{"encoder_arch": "vit", "model": "image autoencoder", "dataset": "close-ups of made-up surfaces with and without defects", "train_examples": 50862, "image_size": 48, "crop_scale_min": 1, "horizontal_flip": true, "translate": 0.06, "color_jitter": 0.2, "bottleneck": "plain", "downsampling_factor": 4, "encoder_norm": "layernorm", "encoder_norm_position": "pre", "encoder_activation": "gelu", "encoder_mlp_ratio": 2, "encoder_head_dim": 16, "encoder_fused_qkv": false, "encoder_bias": "all", "encoder_qk_norm": false, "encoder_parallel_block": false, "encoder_inner_norm": false, "encoder_moe": "top_k", "encoder_num_experts": 8, "encoder_moe_every": 2, "encoder_expert_mlp_ratio": 0.5, "encoder_experts_per_token": 2, "encoder_shared_expert": false, "encoder_patch_size": [4, 4], "encoder_conv_stem": false, "encoder_layers": 8, "encoder_width": 256, "encoder_positions": "learned", "encoder_register_tokens": 4, "loss": "l1", "latent_channels": 16, "decoder_norm": "groupnorm", "decoder_activation": "silu", "decoder_weight_standardization": true, "decoder_widths": [48, 96, 144], "decoder_blocks_per_level": 3, "decoder_block": "basic", "decoder_attention": false, "decoder_upsampling": "nearest_conv", "residual_init": "scaled_by_depth", "optimizer": "adamw", "learning_rate": 0.0011, "beta1": 0.85, "beta2": 0.99, "eps": 1e-06, "max_grad_norm": 0.5, "gradient_centralization": true, "max_steps": 7000, "batch_size": 128, "epochs": 17.6, "lr_schedule": "step", "warmup_steps": 350, "weight_decay": 0.2}
Rows from block 1 of the decoder of a small image autoencoder, named by matrix and row number. Rows with one number belong to one channel. Each number is 128 + 24 x the weight over its row's rms, rounded and kept within 0 to 255. All counts start at 0.
After each channel's rows are labels from the 100 images, of 14976, where the channel reaches its highest value: "strongest on" is what is common among them; "patch colour" is the nearest of a few named colours to the mean colour under the peak. Only what is clearly more common there than usual is listed. The data: close-ups of made-up surfaces with and without defects. In brackets: how many of the 100.
# convs0: first 3x3 conv (decoder.mid.1.convs.0.weight, 144x144x3x3, standardized in use, each kernel summed), inputs 0-143
# convs1: second 3x3 conv (decoder.mid.1.convs.1.weight, 144x144x3x3, standardized in use, transposed, each kernel summed), outputs 0-143

convs0.117 [123 101 180 101 123 164  98  94 189  99 124 157 140 105 149 123 112 114  93 103 121 121 106 147 169 127 145 146 124 179 131 162 134 108  94 154 136 139 165 129 119 113 105 134 137 176 132  82 108 119 150 115 119  95  87 140 122 123 129  87 133 136 106  97 113 121 161 134 131 159 149 111 104 122 159 114 133 146 115 178 111 140 122 122 125  87 130  92  89  96 126 123 135 143 140 103  97 138 114 126 114 119 136 100  93 148 154 172 114 152 133 192 136 168 123 136 153 130 124 107 134 151 139 116 136 124 120 151 139 174 143 180 184 144 125 135 164 159 110 114 127 128 150 135]
convs1.117 [105 163 101 123 111 146 111 136 129 113  89 154 120 136 150  90 104 149 119  63 131  89 135 143 136 111 128 129 112 166  95 109 106 139 113 110 120 104 110 145 132 118  99 103 139 116 114 114 155 124 144 159 122 145  95 130 159  75 106 124 133 101 138  66 145 110 142  84 115 155 147 129 140 134 167 116 162 103  95 121 109 136 101 104 113  96  95 149 166 103 143 136 158  92 151  96  83 147 110 118 117 153 136  94  80 157 118 116 146 124  97  69 127 124 139 152 131 157 167 136 117 140  99 175 161 115 102 127 136 129 129  98 153 143 153 154 172 141 131 123 140 132 125  92]
strongest on: specks (77)
patch colour: grey (64)

convs0.5 [167 131 128 147  82 146  83  81 136 123 148 179 148  90 138 146  97 130 163 172 122 122 105 108 152 107 113 121 116 122 146  93 123 136 159 164 125 167 114 132 148 134 115 118 157 118 134 170  84  97 147 105 129 120 130 132  96 151  87 106  70 168 133 106 111 145 112 147 110 152 136 133 143 154 143 127 154 104  98 148 135 117 125 142 126 116 150 106 166 133 100 155 124  94  63 109 123 163 148 143 110 163 129 151 154 150 147 145 100  90 123 130 139 132 124  86 140 140 127 121  71 134 121 130 119 117 106 163 135 177 131 107 150 103 103 134 105 146 129 125 145 119 129 179]
convs1.5 [144 101 124  99 107 164 113 139 116 107 115 123 175 129 117  87 112 119 155 152 161 112 147 140 143 117 121 132  81 105 114  99 106  98 120  76 134 132 143 119 120 114 152  83 155 154 111 120 109 103 112 144 137 158 106 104 132 133 127 165 132 107 118 115 163  94 122 132 145  96 125 141 106 148 163 111 140 137 108  90 121 105 150 138 175 157 106 138 109  99 164 137 132 109 152 130 112 175 119 142 109 134 118 122 145 142 153 184 105 122 149 132 138 162 127 108 129 135 100  99 103 149 138  74 125 143 151 122 135 141 124 124 137 114 172 172  65  76 158 148 124  76  81 155]
strongest on: circuit traces (46); specks (30)
patch colour: green (45)

convs0.65 [126 133 130 123 133 131 123 107 142 138 148 136 146 116 136 141 136 129 179 144 121  93 134 108 130 117 131 150 113 138 150 107 121  89 156 132 117 163 139 162 138 139 110 164 118 156 155 150  86 147 110 116 136 137 134 164 153 125 110 134 110 174 110 142  36 164 168 153 133 122 189 173 137  89 125 108 100 134 145 116 128 177 153 132 140 127 154  82 161 153 110 119 162 104 138 120 171 136  83 146 130 126 129 144 115 124 127 165  87 132 150 141 145 117 103  83 133 126 158 163 133 130 159 148 176 169 142 124 109 128 150 128 165 127  98 145 155 112 145 130 126 135 154 169]
convs1.65 [131 130 159 145 121 122 177 146 142 158 116 161 150 133 115 146 161 125 105 115 101  89 125 153 147 145 144  78 123 170 113 160 143 175 104 142 150  99 133 146 131 157 120 184 120 139 160 122 165 142 155 107 106 142 112  88 131 161 110 172 123 148 151 137 102  93 131 144 127 130 110 156 127 116 145 113 121 109 166 110 153 121 131 175 137 176 162 118 126 125  98 130  96 146 117 150 132  65 128  95 157 136 117 141 169 123 129 150 138 128 138 156 131 125  89 134 131 130 128 186 123 167 122 186 164 107 129 137 118 112 114 128 105 121 123 146 125 165 186 116 137 125 166 130]
strongest on: tiles (57); specks (44)
patch colour: grey (63)

convs0.120 [152 178 167 141 153 148 122 118 100 113 133 131 142 105 144 105 124  63  90 144 149 162 143 122  96 131 128 129 138 136 120 160 132 117 117 128 152  50 128 146 167 110 144 162 123 143 110 137  64  85 163 141 114 145 111 135 160  90 129 141 120 120 137 137  92 164 105 142 167 101 113 117 144 152 154 108 126  80 121 122 162 130 135 127 106 133 132 117 113  90 125 144 159 169 138 129 104 114  95 139 145 113 141  89 104 129 145 123 138 169 126 110  74 144 146 148  90 137 144 114 114 119 124 136 176 116 135 130 138 169  76 128 129 141 103 146 138 135 144 127 129 151 159  83]
convs1.120 [128  95  96 118 132 147 124 123 118 144 120 134 182 129 112 115 119 127  65 105 134 109 149 101  96 112 117  71 107  98 132 108 103 103  74  84 119 129 138 128 113 168 161 167 137 113 132 156 134 134 122 131 132 136 130 143  88 100 135 110 122 156 120 131 160 150  95  89  82 110 104  62 140 144  93 129 106 127 108 124 131 121 123 167 145 112 154 126 137 119 145 111 132 107 132 170 146 100 143 107 108 116 139 131  79 143 105 199 114 110 128 115 155 121 169 124 129 117 164 136  91  94 109  80 137 153 155  99 131 129 108 139 125 148 144  75 139 160 120 122 114 129 116 122]
strongest on: leather (58)
patch colour: brown (83)

convs0.103 [ 99 148  95 147 129 127 176 185 117 110  79 145 125 114  93 112 109 110 160 120 138 141 124 100 126 131 127 105 127 165  90 131 155 106  85 115 122 209 149 141 144 123 120 149  91 128 150  93 139 178 135 142 134 127 156 132 132 114 131 134 143 168 116  63 142 121 102 129 125 136 127 116 159 130 171 109 111 147 136 108 123 102 140 142 123 117 113 180 124 133 162 117  98 126 160 161 160 105 144 102 175 127 148 130 133 179 135 129 130 150 107  79 163 143 133 130 118 111 120 144 128 155 118 144 111 120 117 108 104  86 130  91  73 143 159 119 152 149 117 116 117 130 114 154]
convs1.103 [136 143 154 124 129 127 158  79 191 139 140  96 124  98 137 132 117 130  91 108 113 167 132 175 120 138 150 157 123 136 120 104 138 125 119 115 173 141 130 181 163  98 148 132 136 149 112 104 130 137 150 149 128 102 124 117 160  94 121  83 118 115 140 106 102 132 130 144 171 130 137  96 116 144 148 113 152 148 136  81 118 137 110 123 114 111  97 133 173  97 124 127 148 126 140  40 143 163 105 131 122  83 134 138 146 113 155  93 131 147 109  99 100 130  85 118 103 122 166 137  80 139 130  95  97  98 108 180 121  98 103  93 131 158 111 108 133 125 111 137 127 120 118 123]
strongest on: hole (74)
patch colour: black (42)

convs0.98 [ 96 126 166 138 110 131 134 148 118 113 147 140 157 117 147 120 145 104 152 147 130 153 136 150 126 111 154 143 109 156 143 128 119 130 138 109 126 104 146 138 119 104 128 142 140 137 117 153 133 112 105 152 119 149 145 141 173 144 117 134  68 153  95 136  87 160 164 138 148 133 139 178 142 129 154 140  76 167 139 117 119 123 158 137 178 124 114 121 158 152 159 122 164 176 111 164 164 151 104 160 160 131  68 127 146 182 151 161 120 147 149 173 153  72 132  98 159  84 140 103 158 128 133 164 175 148 145 121 130 118 127 136 150 149 111 147 134 145 127 122  90 154 106 132]
convs1.98 [159 140 135 142 138 131 157 104 172 158 126 117 158 114 140 139 136 154 124 158 137 140 120 114 161 125 150 130 105  93 135 105 169 142 122 149 144 152  97 169 179 172 149 168 106 153 149 140 116 127 130 122 152 131 132  99 160 137 124 142 153 188 154 129 121  97 102 108 107  98 157 122 198 149 120 127 140 141 178 140 142 128 145 118 139 151 108 113 164 128 107  94 155 158 130 121 129 147 124 122 147  96 124 148 152 119 117 123 163 147 111 110 119 129 139 141 141 114 118 145 119 189  93 146 184 178 118 140 136 170 151 102 177 143 139 129 129 126 154 110 132  95 172  89]
strongest on: tiles (66); specks (39); wire mesh (28)
patch colour: pink (38); white (32)

convs0.58 [140 130 129 161 109 118 140 146 127 142 132 158 129 121 126  84 125 185 129 139 140 122 102 126 133 127 136 152 131 135 106 133 136 102 119 150 149 139 145 160 109 112 140 131 140 109 125 145 120 151 102 123 132  97 119 136 133 147 159 135  73 143 112 134  93 171 142 163  97 128 145 119 136 126 135 137 113 114 128 125 151 106 149 133 122 136 125  95 115 143 172 116 129 172  85 200 135 104 141 142 145 154  77 156 149 170 105 164 107 142 179 119 122  66 131 138 131 122 119 133  95 152 152 133 178 103 123 151 111 135 147 161 140 140  65 147 185 158 130 144  67 147 159 157]
convs1.58 [ 63 152 150  96 132 135 110  84 108 127 133  97 126 114 107 123  93 102 149 114 134 158  90 100 125 124 147 116 112  82 157 117 101 121 147 134 135 148 144 146 144 106 127 159 102 153 146 116 130 127 132 134 111 173 120 135 112 117 100 133 148 122 129 152 106  99 174 142 140 139 146 132 152 160 165 131 151 124 146 175 148 139  96 115 119 128 125 123 142 143 118 168 191 134 131 126  99 192 112 124 135 116 120 106 118 123 162  93 119 116 103 177 103 148 131  95 130 128  83  89 146 145  95 101 183 107 173 132 146 144 178 148 135  97 136 127 103  89 112 139 128 114 120 162]
strongest on: bright spot (75); leather (34); wire mesh (30)
patch colour: grey (67)

convs0.128 [ 87 108 154  80 108 114 108 127 128  62 125 155 120 139 123 122 129 110 134 152 109 117 120 165 118 159 151  98 146 137 136 118 115 141 115 110  96 101 167 138 102 121 130 124 116 127  98 149 175 133 132 113  83 109 116 105 123 147 129 128 144  83 140 108 138 119  84  94 111 103  85  88 164 135 154 122 158 127 103 148 159 137 127 105 108  82 143 143 122 161 167 116 134 148 178 129 126 128 149 112 168 116 137 111 117 130 150 133 141 115  84 126 116 135 136 151  89 150 112  98 183 109 134 151 103 114 159  97 138 131  87 157 161 160 164 158  94 120  69 145 130 123 136 134]
convs1.128 [124 144 105 128  97 110 146 119 131  76 151 143 133 136 126 102 106 122 132 169 118 124 133  87 110 140 116 160 131  76 104 137 114 146 119 142 112 139 176 117 126 145 137 158 115 192 137 124 151 115 121 139 129 179 111 136 160 129 143 115  54 141 127 134  90 152  97 142 125 118  90 113 168  97 114 166 121 106  59  88 130 147 148 113 129 116 164 130 115 125 145  86  74 146 109  69 145 131 141 148  98 119 127 121 129 104 102 140 151 143 100 131 121 164 139 105 131 109 138 138 117 101  96 141 105 130 133 139 127 104 152 142 123 100 150 147 123 135  75 125 127 122  74 120]
strongest on: specks (45); woven cloth (37)
patch colour: grey (61)

convs0.26 [123 121 117 123 102 121  97 115 102  79 158 152 119 149 134 130 153 140  59  63 126 141 147 149 125 120 128 146 136 112 120 141 110 115 100 163 154  99 117 151 115 110 148  95 155  91 161 139 132 125 153 113 169 114 159 105 125 115 143 109 144 142 137 189 142 114  95 118 148 151 115 105 104 122  95 111 172 124 128 130 124 154 131 123 102 130  72 153 145  80 153 105 108 125 127 105 140  71 134 145 106 122 128 122 108 129 120 147 105 115 112  65 115 115 149 152 107 149 150 127 117 153 106  81  98 129 114 124 100 103  70 151 117 157 130 123 135 161 104 118 158 137 165 121]
convs1.26 [138 152 111 140  55 139 110 125 107 122 136 102 190 110 114  91  92  94 106 122  86 168 110 107 147 129 110 138 145 127 164 142 114 120 111 139 149 104 140  99 114 137 100 108 148 164 165 149  91 112 141 186 128 135 151 121 126 105 131 116 160 145 128 101 151 139 110 108 161 142 143 121 110 130 126 149 124 130 150 122 101 118 158 101 135 117  63 131 165 143 116 139  96 128 131 120  89 158 148 116  92 130 145 118 104 103 153 135 104  93 172 109 146 147 141 138 135 128 173 116 101  77 148  95 113 131 120 148 109 157 151 135  83 131 150 151 133 140 123 116 104 159  76 101]
strongest on: hole (32); circuit traces (32)
patch colour: green (33)

convs0.109 [113  98 129 148 128 134 122  71 145 134 114 157  87 118 114 121 103 113  92 140 120 116 110 148 109 153 120 111 133 162 156 111 122 145 129 136 149 130 134 158 138 162 135 154 104 152 135 114  69 153 135 165  80  75 156 153  86 110  93 100 116 115  95 131 126 135 185 118 121 112 147 142 102 114 139 133 140 186 103 182  99 116 107 133 124 150 114 107 122 119  95 153 136 112 125 110  90 133 119 139 154 127 168 163 104 103 140 145 138 122 150 175 144 172 126 134 125 116 137 152 179 110 129 105 138 131 123 141 115 155 103 146 190 126 106 122 161 133 142 108 153  94  99 102]
convs1.109 [ 83 119 133 145 155  93 113 127 119  93  90 159 111 134 149 116  89 127 145 109 116  67 128 156 107 116 136 115 126 127 112 104 142 139  88 142 119 119 122 137 153  80 103 159 141 159  98 116 128 157 119 166 127 137  77 185 162 134 106 152  88 123 142 128 174 141 132 114 119 145 126 157 132 153  89 131 113 145 128 154 115 110 120 112 104 115 121 109 133 115 151 113 147 108 138 149  43 118 143 160 121 175 135 177 107 131 117  96 171 103  99 102 106 117 112 119 121 132 150 179 129 123 128 156 165 106 154 121 150 117 112 119 142 154 147 109 149 124 140 134 135 121  98  82]
strongest on: hole (95)
patch colour: black (90)

convs0.126 [101  66 135  92 119 146 135 130 161  90 131 110 156 144 109 113 143 117 132  70  71 124 145 106 148 135 138  89 133 159 112 133 103 149 103 132 107 102 163 113  99 121 104  91 128 142 134 113 144 121 136 109 115 115  71 155 127 105 113 179 146  77 127 116 135  76 131 145 160 162  92 132 117 135 180 164 141  94 128  97 130 123 175 118 142  66 148 126 137 111 150 143 156 126 147 118 106 124 138 132 146  89 161 146 120 112 122 131 132 127 145 138 153 153 119  93 166 140 123 123 134 121 160 159  97 120 138 122 131  84 148 128  82  99 158 107 125 118 140 149 132 136 108 137]
convs1.126 [132 104 103 126 159 127 146 142 169 131 139 108 125 135 134 136 148 111 154 108 100 122 137 116 136 133 112 183 110 119 102 146  78 103 115 146 112  99 182 133 148 119 133 120 140 158 166  81 163 138 122 193 115 135  83 126 123 104 155 105  74 132 129 132 128 142 193 127 206 149 115 148 142 123 126 125 115  99  82 118  91 137 136 124 116 133 154 130 119 102 156 119 128 122  94  79 112 108 126 127 116 149 105 123 142 113 116 109 131  87 120 129 117 125 172 138 132 126 135  89 166 157  72 168 114 142 122 139 108 117 176  99 128 111 124 113 152 124  96 143 125 135 143 112]
strongest on: specks (44); hole (38); brushed metal (30)
patch colour: grey (60)

convs0.134 [135 137 174 115 127 124 126 121 105 115 136 115 137 172 170 108 128  74 144 139 147 166 140 150 145 101 142 160 110 124 162 123 142 122 114 116 103 104 132 138 140 110  95  96 180 162 154 111 155 120 124 132  99 132 116 155 159 149 100 104 125 117  72 153 102 151 136 141 133 105 130 120 152 146 149 123 115 121 167 136 131 118 130 112 179 114 114 104 176 132 122 151 185 144 104 159 154 187  39 140 140 145  38 125 155 171 153 145 136 127 123 151 118 114 128 123 136 133 145 119 125 113 127 158 161 140 143 123 132 121 121 122 132 138 109 114 129 140 116 110 115 134 124 111]
convs1.134 [169 131 153 129 180  74 135 131 132 115 116 141 141 102 129 144 112 144 150 107 111 145 142 117 141 144  97 129 123  92 154 148 129 111 122 149 173 108 149 169 163 120 123 165 128 144 137 151 112 145 127 122 164 154 160  90 125 146 131 137 127 184 127 136 126 109 144 159 141 136 130 117 116 183  91 111 125 168 131 164 157 120 108 153 149 175 154 136 152 126 119  93 134 119 122 101 155 120 120 142 137  85 125 120 153 131  96 174 139 147  91 148  95 111 135 151 124 104 125 105 116 170 172 130  78 114 105 120 137 149 133 112 163 153 125 140 127 111  70 133 131  81 176 166]
strongest on: tiles (43); crack (37); specks (35)
patch colour: grey (63)

convs0.96 [136 155 138 111  93 180 144 156 133 151 116 126 154  99 105 128 129 139 143 118 188 148 122 112 135 107 102 109 127 113 131 110 118 113 112 132 161 124 141 126 154 114 126 177 146 134 144 129 159  96 123 124 120 133 161  90 121 114 141 100  94 172 146 105 165 114 114 116 122  91 105 113 188 161 148 109  93 122 188 101 131 119 103 112 175  91 145 120 130 133 136 106 138 132 125 140 126 118 149  90 112 114 135 153 132 179 144 119 130 118  79 122 142 135 124 158 182 135 107 122 112  95 147  96 166 127 129 100 141 147 126  96  66 135 172 119  79  87 147 120 112 115 123 110]
convs1.96 [158 128 130 141 139 158 130 114 149 116 154  94 149 106 147 118 139 157 133 125 155 138 129 139 126 131 102 174 130 112 148 134 113 133 185 118 129 132  98 107 132 148 140 104 126 117 159 151 103 104 145 150 125 123 136  61 133  69 145  89 123 129 115 130  87 175  91 142 115 117 132  83 129 114 118 120 138 138 147  67 131 121 137 130 128 144 141 121 128  93 102 141 127 157 131 109 113 162 141 105 119 101 145 122 109 120 178 148 135 160 131  57 125 101 153 158 114 144 155  93 127 106 161 107  84 120 132 158  98 138  62 130  86 152 117  92 117  97 103 154 135 152  94 142]
strongest on: specks (47); woven cloth (40)
patch colour: grey (67)

convs0.142 [148 142 153 149 107 107 149 123 101 140 165 135 109 142  91 131 120 109 101 181 102 160 115 128 101 112 114 131 126 104 144 154 116 141 151 133  94 131 152 107 102  86 133 156 155 142 164 147 106 132 145 138 162 133  93 130 182 116 103 132 169  93 140 193 151 145 126 132 113 107  81 126  88 128 131 141 146  59 121 167 104 124 120 106 130 119 156 111 127  93 155 133 114 133 159 151 104 140 146 130 156 111 151 138 126 126 120 131 152  93 128 104 123 152 119  89 128 129 106 156 152 111 114 137 119 144 153 137 115 125 127 101 127 143 152 103  74 104  75 159 118  96 163  74]
convs1.142 [120 116 119 123 153 137 145 144 111 119 147 150 119 103 125 166 128 167  99 143  90 131 159 131  68 109 133 144 144 113 159 154 137 150 103 124 123 118 138  46 160 145 131 189 183 137 139 134 125 129 116  95 100 146 128 149 153 123 113 135 117 157 120 111 111 111 130 166 103 111 108 140 126 144 130 134  98 162 153 124 148 121 126  90 136 121 170 117  94 126 135 107  96 137 120 140  92  94 175 164 120 131 111 130 157 108 123  88 169 164 108 124 104 130 135 153 114 102  99 165 177 121 119 150  91 151 137 139 133  94 116 136 115 137 136 121  74  86 117 133 141 144 105 174]
strongest on: hole (65)
patch colour: black (55)

convs0.12 [160 105 143 154 109 123 128 146 115 127 145 164 115 119 124 140 106 140 150 194 131 146  98 143 102  92  91 104 124 108 119 167 140 154 119 147  68 141 114 188 143  83 100 136 117 159  68 158 141 160 127  93 121 115 145 110 120 157 120  98 116 137 148 145 118 124 131 109 102 134  86 112  77 110 154 123 154 169 127 125 139  92 132 141 163 118 105 115 164 113 125 136 101 109  93 112 148 111  95 121 127 128 112 180 160 157 148 109 103  99 141  87 102 105 149 128 126 138 111 122 128 122 127 122 124 132 125 151 148 162 130 151 171 125 100 162 146 131 135 108 166 150 141  81]
convs1.12 [161  86 126 122 123 124 120 166 106 128 110 164 125 119 117 115  96 125 133 127 127 106 153  77 115 128 124  97 131  95 120 135 119 112 101 117  78 104 137 105 102 121 105 131 150 169  89 144 128 132 116 171 146 130 140 115 101 152 125 171 193 117 114 102 144 147 136 127 110  65  98 132 128 124  75 143 137 113 112 172  90 107 135 129 169 107  90 148 128 158 136 123 125 125 143 129 161 143 164 163  92 130 117 147 186 159 176 129 117 109 146 163 163 152 110 122 135 124 147 117  93  98 113 121 107 154 103  89 151 124 141 156 128 114 144 138 105  90 122 137 122  87 112 147]
strongest on: circuit traces (98)
patch colour: green (98)

convs0.22 [121 119 141 123 104 116  83 143 109 129 148 109 131 125 124 164 111 128 109 122 128 132 133 140 137 151 136 136 130 118 135 118 121  84 144 141 134 105 114 127 110 118 145 113 138 133 124 131 113 132 118 147 117 163 133 144 155 108 142 106 130 135  55 155  76 159 176 134 129 165 128 208 146 129 119 121  77 142 115 121 113 164 139 104 121 101 121 115 153 153 117 120 160 148 121 143 168 173  82 160 110 137  70 188 153 148 129 163 139 122 111 157 109 153 135 123 186 107 143 138 147 153 110 127 157 136 160 132 112  94 149  90 144 145 109 101  91  97  97 175 140 121 105 134]
convs1.22 [112 117 123  85 110 135 126 151 122 138  48 135 121 144 131 101 135 142 107 113 145  78 137 160 119  84 128 118  73 186 138 146 168 154 158 107 102 123 136 138 131 143 150 100 150 124 131 148 137 135  99 138 151 120 140 154 121 158 144 128 122 148 138 127 207  73 120 118 118 167 101 123 119 136 117 111 123 128 119 148 118  80 125 148 142 133 165 157 133 115 178 119 122 139 135 161 163 110 146 117 132 139 146 145 145 148  83 144 133 135 142 143 149 127 156 156 127 108  90 109 143 129 105 135 148 130 129  51 148 131 120 159 141 141 171 145 137 172 145 124 103 146 135 116]
strongest on: tiles (95); hole (38)
patch colour: white (26)

convs0.133 [116 125 156  74 100 118 167 115 116 105 110 106 129 108 138 121 160 122 115 141 150 121 115 123 137 106 133 110 130 191 112 118 111 144 158 151 110 141 142 113 122  91 149 131 144 176 163 143 119 111 137 120 145 124 158 166 134 165 137 180 162 127 138 183 139 127 148 102 137 122  91 151 145  88  87 151 136 126 142 139  98 101 156 151 161 119 192 103 119 142 121 150 160 129 128 140 140 122 146  95 118  87 160 165 116 120 129 134 157 109 122 114 125 120 107 122 147 132  98 131 166 139  96 135  63  65 111  94 121 112 124 131 126 102 140 141 122 114 152 128 126 122 129  63]
convs1.133 [109 155 131 127 171 104 138 131 125 109 137 135 133 142 131 120 151 123 139  97 101 134 151 129 132 120 130 172 131 142  99 112  83 148 116 120  98 155 126  95 151 107 133 147 144 181 154 141 131 104 154 132 107 141 132 169 139  91 104 139  85 140 124 145 127 165  85 149 114 116  78 141 141 101 109 162 130 100 158 102 101 140 154 139 125  91 135 151 138 182 160  94  97 159 131 135  98 143 113 140  99 128 113 103  96 148 115  81 130  86 109 103 135 112 114 124  93 139 156 176 138 152 126 143 130 140 133 144 121 127 124 161 142 177  91  74  85  93 102 122 131 126  76 100]
strongest on: hole (52); brushed metal (37); specks (36)
patch colour: black (26)

convs0.77 [155 130 108 139 137 166 151 113 118 133 160 146 118 115 126 111  72 154 101  95 162 136 156 146 145 122 129  88 109 132  96 150 130 122 134 136 157 133 124 184 182  95 116  67 123 162  84 121 144 148 135 130 157 153 108 128 151 141 134 136 122  92 146 133 106  85  94 153 131 113 113 119 121 141 160 164 164 152 131 112 187 111 119 121 151  61 123 114 112 112 141 121 106 128 113  88 101  84  84 137 160 113 117 121 121 132 141 102 152 129 140  95  81 109 143  79 136 131 102 111 148 108 116 179 133 141 123 143 130 112 121 138 130 135  96 154 150 114 119 119 125 126 150  97]
convs1.77 [109  86 148 127 114 134 103 134 162 151 124 139 149 143 117  98 102  96 116 112 111 100 105  91 111 117 117  89 118 151  92 116 117 104 133 115 127 152 125 125 155 116 141 113 145 104  97 138 144 104 111 161 141 123 149 137 117 158 156 130  94 110 140 104 151 130 138 125  56 109 116 108  40  84  95 105 144 167 124 138 121 104 112 128 131 112 132 137 136 111 126 154  99 138 116 108 126 157 144  79 110 153 112 162 173 131  84 128 126 116 180 106 141 156 149 110 144 153 173  95 127 109 146 140 123 135 109 124 129 100 158 123 106 123 150 171 176 126  99 122 139 110  75 149]
strongest on: bright spot (99); circuit traces (63)
patch colour: white (46)

convs0.35 [139 140 157 146 129 125  88 117 101  98 164 107 121 124 138 130  97 102 119 160 121 159 152 110 136 150 129 159 151 116 147 114  70  87 120 160 117 135 145 115 114 106 127 152 124 110 147 119  84 125 135 130  81 136 129 131 167 125 123 109  95 145  61 121  87 195 140 145 141 142 142 175 133 143 154 156 114 109 194 118 115 118 148 123 137  86 120 117 141 137 118 124 184 167 129 165 138 163  99 160 134 118  92 127 143 153 142 161 129 142 130 133 107  97 129 119 177 145 162 115 149 113 109 140 147 137 146 138 110 114 108 125 138 180  78 138 128 134 118 135 117 141 141  91]
convs1.35 [137 108 119  87 150 169 134  97 128 147  83 116 144 143 127 105 162 118  77 128 124 108 124 136 112  73 121 104  95 125 141 133 152 156 135 105 152 141 145 142 152 156 164 117 150 124 130 172 158 157 118  94 153 117 144 101 119 156 127 132 157 168 131 172 159  96  79 122 116 145 129  92 139 158 120 121 125 132 163 170 132 124 133 115 174 162 161 165 140 118 133 138 147 148 139 139 168 128 126 158 165 131 142 176 141 130 123 140 117 145 139 155 115 137 177 127  86 115  93  99 153 167 127 117 137 179 152  94 169 133 132 144 135 122 157 157 137 165 131 132 129 132 138  88]
strongest on: tiles (89)
patch colour: white (55)

convs0.84 [109 119 139 125 114 132  81 179 114 126 168 140 150 147 107 109 106 170 142 105 142 140 184 123 133 110 132 108 104 128 118 136 133 103 113 118 146 137 142 135 129 108 178 140 125 134 129  93 168 115  37 169 116 166 125 141 130 123 149 115 156 129 104 120 123 143 148 106 105 125 101 156 129 123 156 131  89 123 159 158 138 138 116 132 152 146  92 120 138 133 164 125 137 134 135 133 112 142 137 132  96 120 108 176 124 170 121 139 147 141  86 160 118  99 113 153 143 102 106 114 140 121 124 118 136 122 172  88 126 119 160 113 122 214 121 128  87  95 101 181 115 122 110 127]
convs1.84 [143 143 129 115  95 136 183 108 176 145  88 114 113 134 110 105 107 110 144 177 133 151  87 117 122 113 129 146 113 126 126 150 132 166 116 152 131 165 130 127 133 162 114 116 112 110 139 164 143 191 122  56 185  84 182 141 133 148 132 150 119 157 131 135 162 115 131 140 156 155 161 112 144 127 127 136 137 145 128 140 141 125 154 155 122 116 180 142 113 118 141 142 120 155 129 162 137 112 150 125 190 146 146 125 124 148 141 150 118 140 174 114 146 158 119 116 160 151 127 164 117 140 171 120 115 116  97 103 129 125 130 142 130  95 154 146 150 147 176 122 114 113 167 162]
strongest on: leather (56); circuit traces (35)
patch colour: brown (56); green (32)